A small autoregressive pixel model, trained from scratch.
Model: 4.03M parameters, 16-pixel images, arch transformer_decoder, width 256, activation silu.
Training: soap at rate 0.0014, 22300 steps, batches of 128.
Rows from block 2, named by matrix and row number. Rows with one number belong to one attention dimension. Each number is 128 + 32 x the weight over the matrix's rms, rounded and kept within 0 to 255. All counts start at 0. Numbers have three digits each.
# q: attention query, key and value (stacked) (model.blocks.2.attn.qkv.weight, 720x256, the q third), inputs 128-255
# k: attention query, key and value (stacked) (model.blocks.2.attn.qkv.weight, 720x256, the k third), inputs 128-255
q.44:184057114089080072105110165077124179088064101138119157117047070126149116097079115110167172071128090078110155072145101163099142077136095143103118196118120097161080102100067143142124128135077065046155120128087143142175000170080178077162151079089143179034124115151123133147132074112102134133167138154090131110115175172099171123130148164097129159144109130174095168095097097153108173123124
k.44:151058057078128087049213182083089105093174116177148142094180121124128160072147145085177171054183121158130118152080127095146131150073104102103210136167174080088128193129108078103128150090139147121070128120132112126153088129081185069145174095129064177141171141163132118148118060117080176112107160199146115128151113163127214102122120164085142113069109155108103085050137127119156160104100
q.45:166134146184219120128144087146150132183130121094151170131140148171133130140139132172162171098126230125178141152128121091069118108084119164132146133142108109136056196084184149177136140136102202144054086114121110130170120178146128183133129087222126110071110120174131139055181122163118125117102135174171140195078123096167136113103143187121053102085157124110217083136140144115137094163105
k.45:083081156116101155151126217063126140173116169164161046116109163156161108144073088150149126066165155129170123119106134126119210160104130087108075093158170084125190083080131048110132156116094179115118099117199138133150119174050157152085129161179085151146156109143144109111151095089172154133121174138144092097068131092151122109205148108093150114088145129102174151157149134125108111199104
q.46:127161117150140119127117106095130146177232163106113124094136134159177180066153112121099097177146135125174120158094156159165122089110161119169106162100150155142119123179108173127150119176111072097029151059146157127155192139093178134112123179071076148093076115084126154127128098191169122120117122044121120108141117158151149123084088130175167104079129183174090142167147138146192085068115
k.46:139129149088112182127077102200121110148116129083158104059120120133182143102123157140111109178169099129138124088099068086163109086115131107126118155132140141118135181146104176119156168104099133104134115150137123179123129099138154130169146173065077134111176117144096134128129120152153178141166178134131117090108179190124088100118190129133122114137079062111040102142089109143119103162139
q.47:107080064174149174081081133127149093118089120065029059117159073156151195152116137151068101144058166120177139120168143067165105173143112166152080139179132133109126111133108108095129092090050079157081127195121002178118138099093145065163117159120107080148138074091119123148189202138058130120107157148164117118110149127081150146170049136135127158091122118170155099199096096126137153191157
k.47:118132142122159115119107104159191155175071117098114100117133053119146103131144152092136154128121111161149079175136115050131179065150098147119127130150116137111146110151094131127151152117151058086125102135093144107123085131154172121116150102156135147117176074147157135183094160107149191134199099136152141091094113178112206058091119158146154101126134150134106193109107128083067159149129
q.48:126137114150130076140187130134144123129110089122127166126101132145060110117115135131080149136132088072131133125134161176190128164199123154061121177142127113135198091121135127177138121145141160109163074110120146088140105111155111132183208156193169153154161155124162078059110202116169121110155102160096129145104112088119058143083155145112149133133142132139116135115117101137135157132106
k.48:137107116141111141108137108140143080143090155106147099142085177060168103151087089100146109171100144127109168117072101069107078158142112142117165124127139113114114172133106123123116141094141153113113159191042118172104137115132125112176119162140075145109139090118143090107113143124076127133076100103114128124124143130121081125165169126121087139131170099131123140142148105134166193129132
q.49:143170061130104125105153106114135106101159171135111110138144119145107160098135124172175116108181166193117157134114119151120099117135146139098120186160081129082125145136127123151168090155181104157109144159114136138096125138126143145136098116124116127094137127162085153150169109093155137107107181134141153109130141147108152072127142101060141089116139135121161096147188118096127119109130
k.49:129157093146163166176168089108161159216127100150180113094078123127106121112106122146179116136145115146187180146202062100123164154141147107119174136126162151103116110110119134122104100120186120170150152084143089158084142136128102104129113151152187215146158143150146164170145128137133141174124113091150071167168120112081157087146063154108139203133164185069124127124108092108096088124125
q.50:117112100142140109155122146046155079174114171194093156083155143129191169141172089114094138178120161128142122139142084088119130147189094101098138137137141163153091147153102103111139159129185159120142126117191142136195100145138145091157140146154116106146127152106160090106145132136133133139099121163109132133150149137148136096143128146164101103115157157104129157135142151097095148146089
k.50:146143118071107139085203101134138104117108195177106170169113142056135098135121122132109121067053122159101065132095102172102078134086179130087143084093190097129110070114105093123137135156134120107121091149131141210119116157159139077155119130109117150129140102101114138087110096111127154121135120140138146177104149171120089107117181169192105098095130120162123141115071191083110144120124
q.51:157123134179162082106087088113082105052124099075081124118109115140170120091083160150119095118143140120134133083165146203154096092081129118088156136132135117154148179099116123156159091068090121155147078168128153128164155152104096167152113142094125119144089137110155113186070142163079132083181173126156111094148099143155099120140147145074155169112119120155155112147125090090150109098124
k.51:104162110104137157157159104128156129119182114172157143109094118170162113088155134124090109117109158218127170115107073128105106099109128171101171135079074059094099083166098118183164119165170135187074148141195182136123108109127149097146117144131110133151120096129165162137159179127137122064100091109158115110139193118149122093093147111123156096152141160199149106141089157149120145094177
q.52:143083117114114170131086113163094146122087149154148118070115119191099187071077162091080148070142134132162104101132046066133114169115163139133179073123126106119109170113086121135130116117084154155056127062132160174121150136165153132175073139057146164115071075154106135142183133137137186064122140098127224089140087087105148116106134104157057161167114123177120131200110144107116119083101
k.52:168102088118112114111104163114123124110172178139111140136138136180134188104130095145137098132092124182105161116105161140098095057181127113129096153150145182061090119109109113071151121113132124168153159158135097152153129187153139162163093097100078121117111119100079184167127167137107092126104129130160094118111141097103101092169113125097115072147132154111170141108170113122140125136167
q.53:147148154120146129176127138120130131163091134121138152156110092135067094100147148131142179214136077116100124111128114107106141117101122142119169112094113136119150157139126137084108115100154059112161109166117129098134166109110080213088153084118146172148160124192122154124169133108115115113158132139092099144094141110166136139111177162142120074188034080108073121124133152114126105217098
k.53:171155103086114173123174141087114155127168110122164151164153139125101162125108134150122149159123147085148146106119099182103126153138127137122100138095095101133106143145190084126135138120132139104076105095172163138070131120109135147139145148119124121112134143100127117129077137176066143095138123139114134118130120169166164123094141111136093183114096171119142120129119171107094175099099
q.54:127139195175114074118208059121128115158110174161127093131173147154081134136114109097100110098134101156155148125093106118126140121135146145102176152117132083097107115116129170114170126167159151055130065162179153171120133085136163054069099132133182189133149110141119065176128120090164161095094127128115207129144143128095133124075108103131138142179138112135149126156140088172116171134136
k.54:130126075153159125124182129150110122139170114141119139096109122158161132144153115142177094219151099130118176130144109133152096125089100150155142117111059149163168135174148072115152143154155175115099158124157128149143074126155137098147131120086099137098116157064153152162135102116071118105104148090173180093151167105107158130083108191133113123137134109145132121141156188115132169114100
q.55:123085175140089121159108092135114110147124090110182171159219124146098161121143110056095119080046116114121204132116139133095127093152103133186088122166119090084105136104162149118109099113136122134144149102130105109116104068143062137095177146127127123142131131096066113138106074110098088098147115135137073115113149078127177114092094171097143132160107126047067155160151171108135149160122
k.55:158165185161132178146102132062168162119081138106115116114137147181100133122206168124173137076136106064207112139116158071105151101143140121195101102154145108166133129067117174118102112144110078206109074155142039123078114133134136141087080112135153035138099172124130154083184084142151090205166213134155088153124182182171166130160192177080045109081171146060109131112128168140180100091200
q.56:163137086138103096138152128131118113134136109165123092119115178145113111085136091176106106158087086135102125103137161086106139144160154093170087082091169121186055145138074149074136118070116119060112077189148092135145122061134147108137096183112137129130118135157087117169156178178202171130079125145138189152180098122124137176175114119133133133169122124148127120174150104095146062129087
k.56:119133177170161130130169101085107174179084097077144080168162119107132086096146115166071136089124140080163102130109182141142146155140113143133152159194161135131096157093129096137121101040150105102071140118143132072147103188023136144132132079136153116137115128090180161134127205047055119100161113143117087109084129134150092173141179101091131102139123095046119090129088120093061162141131
q.57:183123135080101159186194129209100084115190065095133132146162143094068092159106181130167148099129124164134172054157168127113162098114093108094115125119120144091108126093161107174126100126170128152070094087122072084149130100080115172110099134101158097112158136132104105148116104100096122119122175071142127178076059091098115122135176152153121133147116185123075151158177125148118144085125
k.57:114132188169130142116106120127110115163162181126114110144169071146128093082109099139065125068122085088158105116096118160152196193173147115071086142140136101142174149108107170164149195089094100171074125108160119080144128106064110102157121142166101084068119131086106146136142175096133140140102102157112113129137094127179129212105145144139132125147105094169135096176128088144091076197139
q.58:079131143109140143114176134082130110201111098124096123125135161127176183111163131141144115117042131079098139102134179205161151180074120143140144059110186145168136155108123138124109081124121119135113134136181180133073175183152160094068131185135145177082111121132077127182131126121113151121101067045133174133103102126116110131168146107097150131141143130054149146113117104097166137202150
k.58:136127147129130129109140122105178117164128121138119119096161115115142127129099146106100161124159105084174115178153148179144140162104136216096135189032131104093115082165140118089192149145100090141126135109184128151109110184133116090110057169130167141098134147134121130142148096104121152128123093102121071189143130145142128072137096156148189147099097150145114106125125101095087183066112
q.59:093195084062145133124160110063124062124148176096122156080097146126095132164096081157181055119168090105140208137081099152084120127091155152110047215101100155140151134112154147177153099160140150153126169163087158131131119154166148156135136144129194114089136134157091112142085127102109150113137155144160141075152124144108145160142138142142142154089101063192064115065129073069206159189125
k.59:201177103151123170085165131135133127079186115211173104103115112142107178152101133100116100127160130161099133127137096171125145111055046144080120170137057154135125057147119140173133118209108153148152137135066202203149066212199168157109168130133124156183041090127095106157142074165094103012177182030150193102097175137107139139159113136160074082056097119118183171166137169051104079159126
q.60:132095165062202118059179118150146115155108161156080143127076153122125137101161111161157127100131092118092116109161180150157111047151135113072133142117126145079085087134061151113114149159130104149098171164168098136138108139139103159080133177096139115140063108069147139132128123175139160128075118145120119139082165098115152128098173142140189097158134139083169106084099098120123150135127
k.60:165139138157083148164062188136076127121175085124110194131160126160041132077109191119111160099088202129086111140111159096126112124146173140104148106109135106041148154115132112134105136124162141138167105109048126130123116103170124116148079154114183169146119189198100095149123108178093117072103122110122123125162082118088108131143135158088125169115083150142118146135134104137119034064095
q.61:134125126147115146153102115134157108127156189175127116126136141123144181165132125154134150156150153150111145139115138080142158124117146162109128100187145143150103155114130150135111124103137162143072113111107074137160122087079197162156123124093177137102125142104145134152174130131201089128161142144145122168116118133122160091111077132143156167154098112113099113158125117140157130104158
k.61:137060096133111088140166163132145123107114135153189119121136111140130105105127101108129125157120192122136129165155078071111118120089127118132149095093130133143164046161146106076091135129082078118130175153089132144131102139132094087123141107133080149094141152125089205105157107092109094130095158134133067070158136144104123079118140177099118136127185100157112149126133160109147117118172
q.62:149172123156128113147109121139154137131144107063115139137165157136151119140161099130123120175146170136153109127110126144149113156108109105157110157099066165157131166154103081155077091087169084111126114127119103181080177146109116091097110072133120089126154148150138164140085078134098164115150136056153118127151125174165151144097109132151125140149087157161132054099130149123113188061127
k.62:201127096134134105121123153048126075118134113142197123158145139121123113107141129138103125141133187124171168146101086095115097152090167180129141113105157116095125102157124086097144132160152150126148120128084115142150126138169144077134102100128132088156170115065152158151141142101106130095094130153169159154121156115147135127154136093124155101122151128117131178090186163115113110134138
q.63:115118109142176128108102095149129143122141118111131156135200120086146112174136133079151103105082104156130092088120153105140109160148112121103141105127171086102139144165151129086128157156103164100111107066127128095107149091130113143134112127137130144160118129096107124122154138120157102104171187130144126121112245095099152112074079093119174112080150137133124118132175146128081122096191
k.63:128110111116153069129105129163134143125143059118103144177126091168149097167132101146059147087115091086075115118143138129117101107125111114107085146097091102074146092125105066106175161170170100142179099108155136149116124118108158170138111164147108130134138169135150185146087105154040100089146128122137150104103093061154096142095140111165170122088124120156091106122149161099074089146080
q.64:174115127193128138113092134093116113168136115077151156176149103172151176086088147125169114150059148144127121158163094091110091134131146131138129098132122133067108101130119218118176143112113152152094129098110128156058129085159154129122099151160138047096145130136096131175182076159134122133134146112124169130066138128133175148118140147077121148123119157159178120159086177147087178189119
k.64:094193137114127137142146085190165178145123081187144100116158117156119119093108132143139094143142050129027126117087237116176173210103081091113122134191159108109159166063130143128156149125109106107154105116114070180141166063119185098118103139144164155131146146078133071101165132093115092161147079115123130142084207112131153164193120088148097118119108131120118120136109119162144172102156
q.65:102102156127120116149098088141123127116143149164093143122147144078123071143152117117107221112123149102117128086146139128160168128106130121070133163074155134132160136096097128146103088136158126120081151130053117082131157109130168119173152092122125119114150117120145125143173172130143101129192146155150166137135137158121104146162148084102170128135095125120118113100076118121158186122181
k.65:103121155128122188150077144146118135092159116105111100081166136135121127088091179165154101174137101102159124145092142146132167126172104156169114107175110110130125165149138162125072078088081113108111135135082104128123098148131149146113123148110112193130140131110155136105175182095143155161170118120125147149176174137111161144133132170126150170168152151192134118116102108141178109113134
q.66:076170109142141125141137100157094139148131116154124134100125155102105098140178090150144164096121148165105167084133111202127159128072138140131133111176080155112085138148101085119143162115186109164067141123149107087107104083063144082113201096093126167077182155113105128087189099073114129154133128155135097112130128146139171125127182119128134139101104081108130141160118165094151134237079
k.66:117108104180155134074117138113153136117093154160148099175116108131135127117080112176122104150162174148126166094140137139144090130138111080179149160131114155116077122138126166149141054104060117138139127165188150175090096150089154167092147050164110121153134122090183121099126184139171149135161146097141122174133099137131149138156113153084107090123119166111208154102139141127160186133084
q.67:120094085141175133127103155052129076177160088091045145116128158128207116105125158179119116148149156105120150092179140232118101128062148095075115111154117154159070119144133164126135145109106140114150129082162141090157129174107124142127077202190165196151132153111099117142151107098198119192137138129121163143158123130129139084142141169136169177116160104173203118136143134118110113146113
k.67:145115156155104129110137176095082151155045143083067056152125073084098125112187144190176104110095203127151127079100127125142136122186124106181109147214187080158097114092107121112083164098154095142109179118129170071170189074150119159107146121108098088073130127067140109125162163096141090152116171137156138116169106155177129191118149130120125082186135052082144106143157152158131113166109
q.68:137154148073133156111133120132126112136147142075122126154155144146128078153156126073137171132116141106145181142107121098134144051126076155105096171088103189112183121115119137127150090127147081105150160206046169134115144122123053139144157161135072139185134048148125172143128124088076111093160145110189151085131149134094154131099165163076133105124163131138085200129118098145181118202116
k.68:110116141186112121154069136180052117101185080163130047131143133117128109156101096188092140102123098141106185123150239162130148141119143109162145111125168106160125173100138139165135133088095125102109128053175051133169127171099130101160132113094200102140101182126129095088160121124135146175120127066108091219171066151134106152148120100120184079190146187132159120137136147168146139125154
q.69:098101134188155111119085140081120129128063145154091125082148098062146154110105159139073150119112166088134075159090075103078111178119054127139131129223121100118089163149119096088106175077138116095202052099119124106136116113141179124154131152134139099125150128122089153123074147111071140126122133103177141182134117093179164137123080145154147155160134125110122117154128174103102154120080
k.69:128169148150156147096106143189074133086195123109118166143156084120129098147126155148128111081138137088108129118118160130117142125117190116055112168122138117138195146102104177162115064116133104066146121120091170149140116153130123174132148120182085130148125116147096107123097187159111123129129068125076150191088119099149199191120080155139128130129158168141147098137090113116116138135142
q.70:157107098172138085157101136122151148188158094112151104138094134136133079155125104054174130086154092098178108086136077142117110152072091120133053195110104141112153048149174119126102162142121143147117135056112142153115148083150102057134096129131145123124121092121190099119101103176132161152145198142120094093171086118106114148126094132152068187124085075184145163141146126168145067200108
k.70:091170105201143136175148133161113139124114105155147096105129131136117086117090176175092173069135134152119131118154065093142094159096097195140197148146169086132139114133138124115151105194146127188079076145143169155145154094105134141118101083126141148101150119131129145163099140123077098074183089101120123160165161166141107147104118133128170155115143225161147118104182123084136142116139
q.71:083132100127169099164174165096134059174135155189132182165176103044104107088131160141122156097141166171129172099178107190136083088064167110164206147100070151147127087182119119129117190145158123145080145116105135073077124112096180099101140163155105102114126088140148138126141092077171097144147120114104153108085097112157086150142089127125131130115117152103144112081123159064119143160078
k.71:070112169134118102156134120085106148103112211078073132082140158092169093069165108119144137104131081115077149128142181128159100129126121032112155138173140082173096098093134109150097103144127127073159109076117136075197173085146064174158169115154137132098144146134133128124108115117182130068115141130108136128139160197202080109122113159128148125138145113140145084107120134153162078127121
q.72:168123174165132124163106170168123156108117112119126075118135134106158155151138134108138119124101151113169139157209100158125122105066116108111187078140168221158139185125119172133064128171137109115174132166126162077134196127110122139121127127154084134157171180133179115104167164120181141134120022136078164183103171093111104084128117173160096109188212120060165149085089148211159080133135
k.72:106067099171108087164179088116162145154131125096142128090121114131186119182091161191107144145133166157120157148157140095161119178126079116135153125147126157142126100171119076120082158096125109152169127139138087143120097125102144068129142124093132177137106150083120138155148131078171152119189103062149109151133096099144122150150119133144136143128125157122172113127188170169124050109127
q.73:130139116094150155092119166132151125154104137072130066197160111155115154171141120171121163107081197193167087152182115180161152194084049123147137130092098079104090120170114088123147136125160080097132139162145101115169124065127132140159111152111121103086155104158104133132112181112140141114064167029143073084145163183145156124133105122101153139150107126112100153120170099179128153137149
k.73:162170085131130093121157094137148102095103084139085183140118121112166164139157110133075143129123140144148092106107145112131099097109065160169126181124112095087156126157140151098116121151122153176106070078153151150156126116166089151140106142115145133118143109101131123159066116117090114113176168132113137115179123151178119082165102150158114131110129115167158184034129156104071135120144
q.74:173152099171105140124171134195109114082110128116128127170094111134104128134128109074109115121111131137151140108109146080112116137192164081061065148147195057136119070099084080130115116140159116084137137124064112128177122155136159116103129109074148144095077145132074148134153126137074152124066078084080124172077146070130116093160183108158140084148117140125090086161154147088110121131154
k.74:097175098099107143151173123106141130070089105165165181103135109142148114166146133105145150097127110136098128122063126179135110093155095166166160184071111088088129130129169169219161055145131173098145065159115179191145097143152112125108180124135119167148121114130186127145129108110158173104188160093086093115110177161100119144154169106079108112164109148112154079079088126131097116164136
q.75:111111113139120148166173101167100170173162097148123153174131118065082135133161107137129118089085171144173121211125148130120111128176118127127117164147169113127105118143188111135146152147129168116123121130088137099123144090089103079127100118119134114192121141144122117158150188092166143126127128140120120137140153149140168109142120117129160163111131180106114106117104139141133143102172
k.75:091124175163115133131123148135156157168082155162122157138132169101132091092161103108114123109131082100084111112061156098111107114137128128115156141131159132081105095093131109105152142150180156079154108129185140121131090109133107145201150131134190133147113149158086060110136122131137121088142124115077099129198125105137115115107118116188119131140055142111147130148086136154098157109100
q.76:118106181136149073144133164100079156052088148114096182164119117145113166135158135222128131084181156136137188154121129155120122112062093143153128201150069136149109087087160129097064128219189144117116144117144069123161158046132088100114165165120209163096080154138171149158098093049111132143105077128130100125169120117189111089174090176155201139123130142133111117108140172108082171088164
k.76:085119114163161134132158076079121160165096107124134099173148109146142103065129103153066115115112108122063164133136110157186123095119099081110162084109116100132124152125146097105147149124157131127097145165218147126091086127102080145143141117100109148084147121115181122110131123102096149106135079133162098119117160108138123106143131096140164118118081131141110112099114126150162151131100
q.77:162122092126117109197128105123155148154130120108138100125074127106135153171171118112109158121159213128123118164151140122137164139100138079113126129092129194136110180147026140163087152096158139099076158160151150112156202111050147111063129140131093170113161177117148140121153134138173106177164046161099169220104084121100111139128118149157118123123153126122148153130079129139156111120116
k.77:167184058139122079189137084129210134194151097177165147105089145189129173113114096107080136139123148165122135131109059184069093149138139099098086162092107134016126103094091188165149178189183155129163124133184164155101143131111042143132099200151168168127082107220111158176060080170132124060117095157121108161072141110132099031112089111086141086091127203131057178083128121127133175138093
q.78:134125129131166093103106097078179095200130175106156102109133099189146111124141167158137097184194134129138126101133152119143139087107085094146075127080110119170140117096145147139140136084137117133149107175128164183135121117140104118140166156161087152144135140125178157168063059136128140126117084122160110105107114104124130115107119131191125062099145044145144077099133074156129111103175
k.78:160109136133132146121139059112187147105138127134119125117120098085156162102105155162126058140087132132128114109107078107159119163088140160140183156100146157129139131165095119173142098115059132112097125126119115134176122080105112127129138134150100146169106131139156156152101085100123099118069083066143108125179144057164095127183087094114144111104071149117155105183140145108137107139152
q.79:133134167101081121112107104139113193157049171124155161141115135098125153164133135108146139109145136112115083186084096156107144159105120085112161132084148087074118149108131138132115105141156109115122159173148139194086120132125131116114151107101134184119137088135104132130123151125115094103141114113144153142093131156133149104098122133143113123124144088160154141096132079084144194097139
k.79:148060113080124070108188150135096119126079121083090170107132088170114186121146166189099166109159159139148126115138132154130127116198218082142119112147189086190079152089076104174122137116043137175166115141110117041146162142121101093126083079150136070109085123093186143101118104118143089158038170121121146077127131140156083136180133152098075141149143108150170109164140135153080152050200
q.80:151093159219121164127210124131169101207153124089137152135156098140102128158161176060110106176111120158148109148166143149113110153121157099102078141097093161131168098075082142079133111143140137172139126107057166128151086148148120171182094105127023083101126105134120135135142108152089162092186067125145072122087129112150095131135154109096135154137129152125122160089138162094093159142121
k.80:180111139076147178101115171099146145141122076129155130125095124114109074100157128165140176197131148135128131202122127092111082066153118102173200173134133091084140143083123118108068079142191135117146101147089134101109146116096122142063103119090164052167088127153126082074122146185095103088047145158130126081183103080144109117146170124082172119129096160116100093127123094122069147089095
q.81:055093118104190148157184132138078119146173106170063149101091178142176211096186114120066158077104198090191140166127182083103118036152092158208096047138217143115117139080144149149058108133094140148154207129188091145137114160155041109103174184083180152127079184085134127160147133152185052111161145097088045123131155154160155161188182054054159133121091160102131169100114145156190128175134
k.81:139183079106168147086102161100107129178131123166184101071068177173138115201193121080148115076166138111096145126158099111134130071139099130103165085148149186120176153123139157087136077165152111119082152108099111162122163086143143133111095146118100138150134106111180142090094175164171171095117146145094179129132119157140145184157190123118065141158129089071096166086143169159158128178075
q.82:133151097181099138143097138094151133164140174167103144098120069143128121075119164148126107083099075125133111137051114157218150087121116126147140133127115161129128119154169147110160085141132156159131194105164094109159122189116114155109147104035172155108122106137074140123130127122089109122116123158156137125166119135140111190147162114117143116138123124110150090169126120102150096161130
k.82:096185123114183180097133171179112149129130154109173069163133145158109091112123136165102098126153120123091097174106135146149142115135075155099144127147142124152104179110157152123157116128136136088127115079109138181184168142110123158120128096123142118138089045126169101099141091128120132110185139064154074104133193145116119153160081114140159108135104138094108126134127148154181118124095
q.83:155196170109148064146108162146139103139146187148071054061087146134113076121087168079130193063067169136119131105182127171137081097162156133143135173160149156117146114154132149160107138103109156099127165114159084168112193106157053133153119152090183088142133126186143093126152105155148146140129177139102107153160101074093084156138164151086085163141134151141154166137103162193109083173095
k.83:134123146098151100109144116135151165141116142113156161120140114146096132107139143130177155087139108202168108067116093087148136224098102074052156141156149083179202135171096071142092150076131101124140099097176096112120115129154137128139148030127150143105173132130026087114147125134140135117092148170154111091127124102061126089159099097098126112087132055147142100169142136111123084038108
q.84:195138136135110114128132169132134163092111108122108102096150167166122149112082069096174108092129088214125149094049107106107178114140123131085142124159112096074104147105122132191077106117169108205111148134139155120151094114132158140152101136059129150085125092093146127185165118148200139143087127142112093094123197147145171128121137090121119136195109087126123084150156089119155132108128
k.84:164180175148199180113134093110109132134153105113086140143106173073190175200157172121127121151141101127118107135054147156150132100115118182048122142099086110091112162084087116175148141119188099078142162168153184039111096097088143144121160176177116142130113091097125163125122134103143116123107065089152178125143151156168082185099151096113178149129076069186097110116118099163113185145097
q.85:169125081129127114127150183155127102117078052123083140094135154112172130116093154076125118167225145188122143066117105134121098131069137168138112102151083100096119062127179164150106178136162112120176121169117102143080094174108128123177098165088126074111123117122116111149162108185150195158110154129125056171156117123134075150096149084163104176137115107125141128111142125129143076131123
k.85:109165168113143124114113143105165165120099166115196044095146171105083116167108138138189161112166105096166089086125139186147211104110155111124085086133127143155169180058124157126082083144058064107154178161122112144153129117171148129099108121103098144137082106155150199094141091054199122161147148133104187138122153164111116178176131116128128154115203104081142119138125125103136146117117
q.86:127191129101101056137147134148135109156124138132170120116092116117153127123089122087161102104117103148135114129162152150099132057081126066170124131107124158176120153094100156082146178058149143096146117159123036135159104186135071127073100079177236143098104120168128088162064120125119166141127175096119138173130134091078145153124118116124171175125122116110145107112110139162095099168116
k.86:166115114148106103094131159142126111138123112145116167118108136069180158108128038131104165182151131092159116151116128120129145120159124125222156097086122168127071103089080140132043103089127134160138207142164111064175121094110132163152048155131152136177127107110153155060128130148194115194167106146112138132154107143093157125131095120122121135155078114100117138043142120152086154121145
q.87:140107120140157186156120101148094170143100127121119093115169100172108149060082124104071148117135165113120157118119167097133200121104167167131131118139072097113110152155151127134112156104127150089138136066159102177137122168151086170131158131114135160101133081085096110148119053115115114091157083070099143134146178121102154148135107208210118088115078152143171140119130160113123099113120
k.87:111100104122058107152178092140107168133120123138158126085122148139169135106124136093107157140098146108100160140180116047125107141051075188156171144064105145116115081164153140125120136111123168110140126081180131137188095106148181135173143139151144164119161109130160115062049152105068070118143082099153067089117136109116135083148129111105118097130126163120122133121074101168114169145152
q.88:103146157126106120124160080149068166122142098121130105085164120087118124111155120172202105189094073140118117192105200132159096138128190200101072175116038148116121136083144122118147117096123126159173134151132101134141104166152173139114077152126078101136110145152149158104102116151169140155102080099146160132122155130139142152192119109111105131124123165110212140119126137112128160089108
k.88:109182151114095123154120110103099127098123111136158158162090083175113177096139189121142144124166071096110160101096152141108072163160103110136109125164078092164163116097091111096121111119114094127150133184110109148134133114165105163126156115127105157096088094126088114110143117125074072141121171115112092212116094078206114180149168084096128129124104143188094216092127139140141142180090
q.89:128150169115108150128147115117126123124096121134108138111174101150156122102124156139127137091196167110125107139153154156110129096138112160164156088151132155096146120153200171084173129090146105081145116134102167169122112085133097126140136087154119075130196105103120174135133135105126111125172141082129112082118110088120127131081171153126078164141107097168120160129155115107109164164129
k.89:130133125131138100122143118063129098131109130182167192111110143097173133143131110054103116105150111096064066111123137162153101140193159130114123124119097137130094134081136145120122050119180110116137087118146135102069141082143138099123139118189090103131152128107138136135152109115102124094128133064139119088086128078160114114117104103149128114133126104136106131052101145137075177104083
q.90:105123139077145140100148097101133120148140135104130115130128129156099125112125117111103184155103080115081104156131137151155154172168099128112132148162114137088124092122135149104138133175136175064186134093154101073213185128143127142086155125104199107215138171159099155114123095165126133112173130093129099172087112106096144122072107176123128146079114182073150141146132181108118126142108
k.90:097104140144140184123124172150105120140104113102139081116105195129079141102068167156188097129131167149211131101150090137129123120134148109140152143146173193131154149148165139102075122129142169118163116130093122069148082040094145103165121105129142156111131155147167151176115137107190169176151184143140112122125172147095128135130139138131148175144112108134129124135107091152136119109095
q.91:099170173106082119142142154122139159144096160132139108130072070168142108117125140170060194156184155130127117120122143143096080134138122150222148100129168136168153152136086141150098135080141136124071147091124106164109114137154169175084111136134170183154124109086120082059154125131147126091161160114107164170162107132135157118092116132113109117112115119059119141129122159153154111078144
k.91:103171191173169152120106154091123170073114089169144178150155109139150141099180150145094066101143113087094126061120173176085126075105073135125116186153103062124178187067116151127104133109143136129110115097104150110082070115069137160112198183161130112095114133101102135119099139135096106128162100080076148083127142181132132140161158080146107124144108120133129102072154109171111096144155
q.92:164134113173100136141142148135116143159135107147136163179201075148123087159138077137164175099096133188148147118139137167104108166149142124173122137107120175151143152094138124184196102114167150164080121100133065115104162059176127102131065116087150059077207102116141167159111186105098137086157152113155167143124115127103073164152112116160111117117147108109169096110125100131130190102137
k.92:110125107125204147090089156088064132082091137134139124123110132095100125117138167091145136108142152176102128141183134156126123113086127086139106128172137115174057170066109130140067082093095130134198119139133151181172108172112141093101104131102150132152151171181146152097145164154172098186154162123158111107075120169141161156143200120136168175154175142116121142155127138175147162091089
q.93:132121170196165128128087177119135114148162111116161062100179205173177124113144185136126121153137103109102173068138064153151151109137093232085144180146121131115131121105163137089134131145174104131149100139079157140131156146108157065152165129189101106116085135138143154147158078129101111094117125134185130086113165161123138149152129155122106086150139109126162122112114103159119078175154
k.93:105156092126114145106158089109150086146177137158156171130097150176134140141079106115079172120125083140123230120132055106171142107176134147110161139102148181080158109194204075151122099150193142131195119098124163118095124133184176143112114156193152140170108160146151150119094112163043110083107088143121110083131134092122089108103149168124136081125134119186093133092098123121071148123087
q.94:123159109113129138134136108148142121083143102167149104163214144097104097138181166132121145087152101144093093098103114133101101105087095128096143121128107158116130115125124129073149116167180096120138155086132173112123135108108130117135155088184157172107158138145138183104136125137137113107153147167150116142159167119093104171148131137109176190145127086130144098096105121104111102172141
k.94:140181096126146114069187087104153152133120136156082149105126077178111129073165139138095113125094107131127201120142115182130104238082134166134122148121206119127155123173121090185164180148118114113100098094135168100142136115185130119133082169106141144112131117089117117140113119137047098085098146098167149162146191127154139112162105105128132073113155099150135107109149146091102117104131
q.95:132140174135148118099131073141089097107121123120087158167179097119128085125179177126108111084136073117112107117118118159142146166089188129050106161161093144121172100098094130126168139130139109107123126114165105073146160151141145127123130137122048101147132123122155155118129114135118134115160113094132103093146096150076108133153123113159120102139116099095114156115147098131154130189118
k.95:139092155144119090148131118215118187116079106173102173149150149141140087119146115137128183061135132071094060086120206137121152185185143061087139154150207046091130152069173162130099121121151111140143147110105127101151114077104073153135148209148139091145153095093064100099185096120122100128115102209097160143117138129149102189085115079108156112139065083143131142110163163133128122154086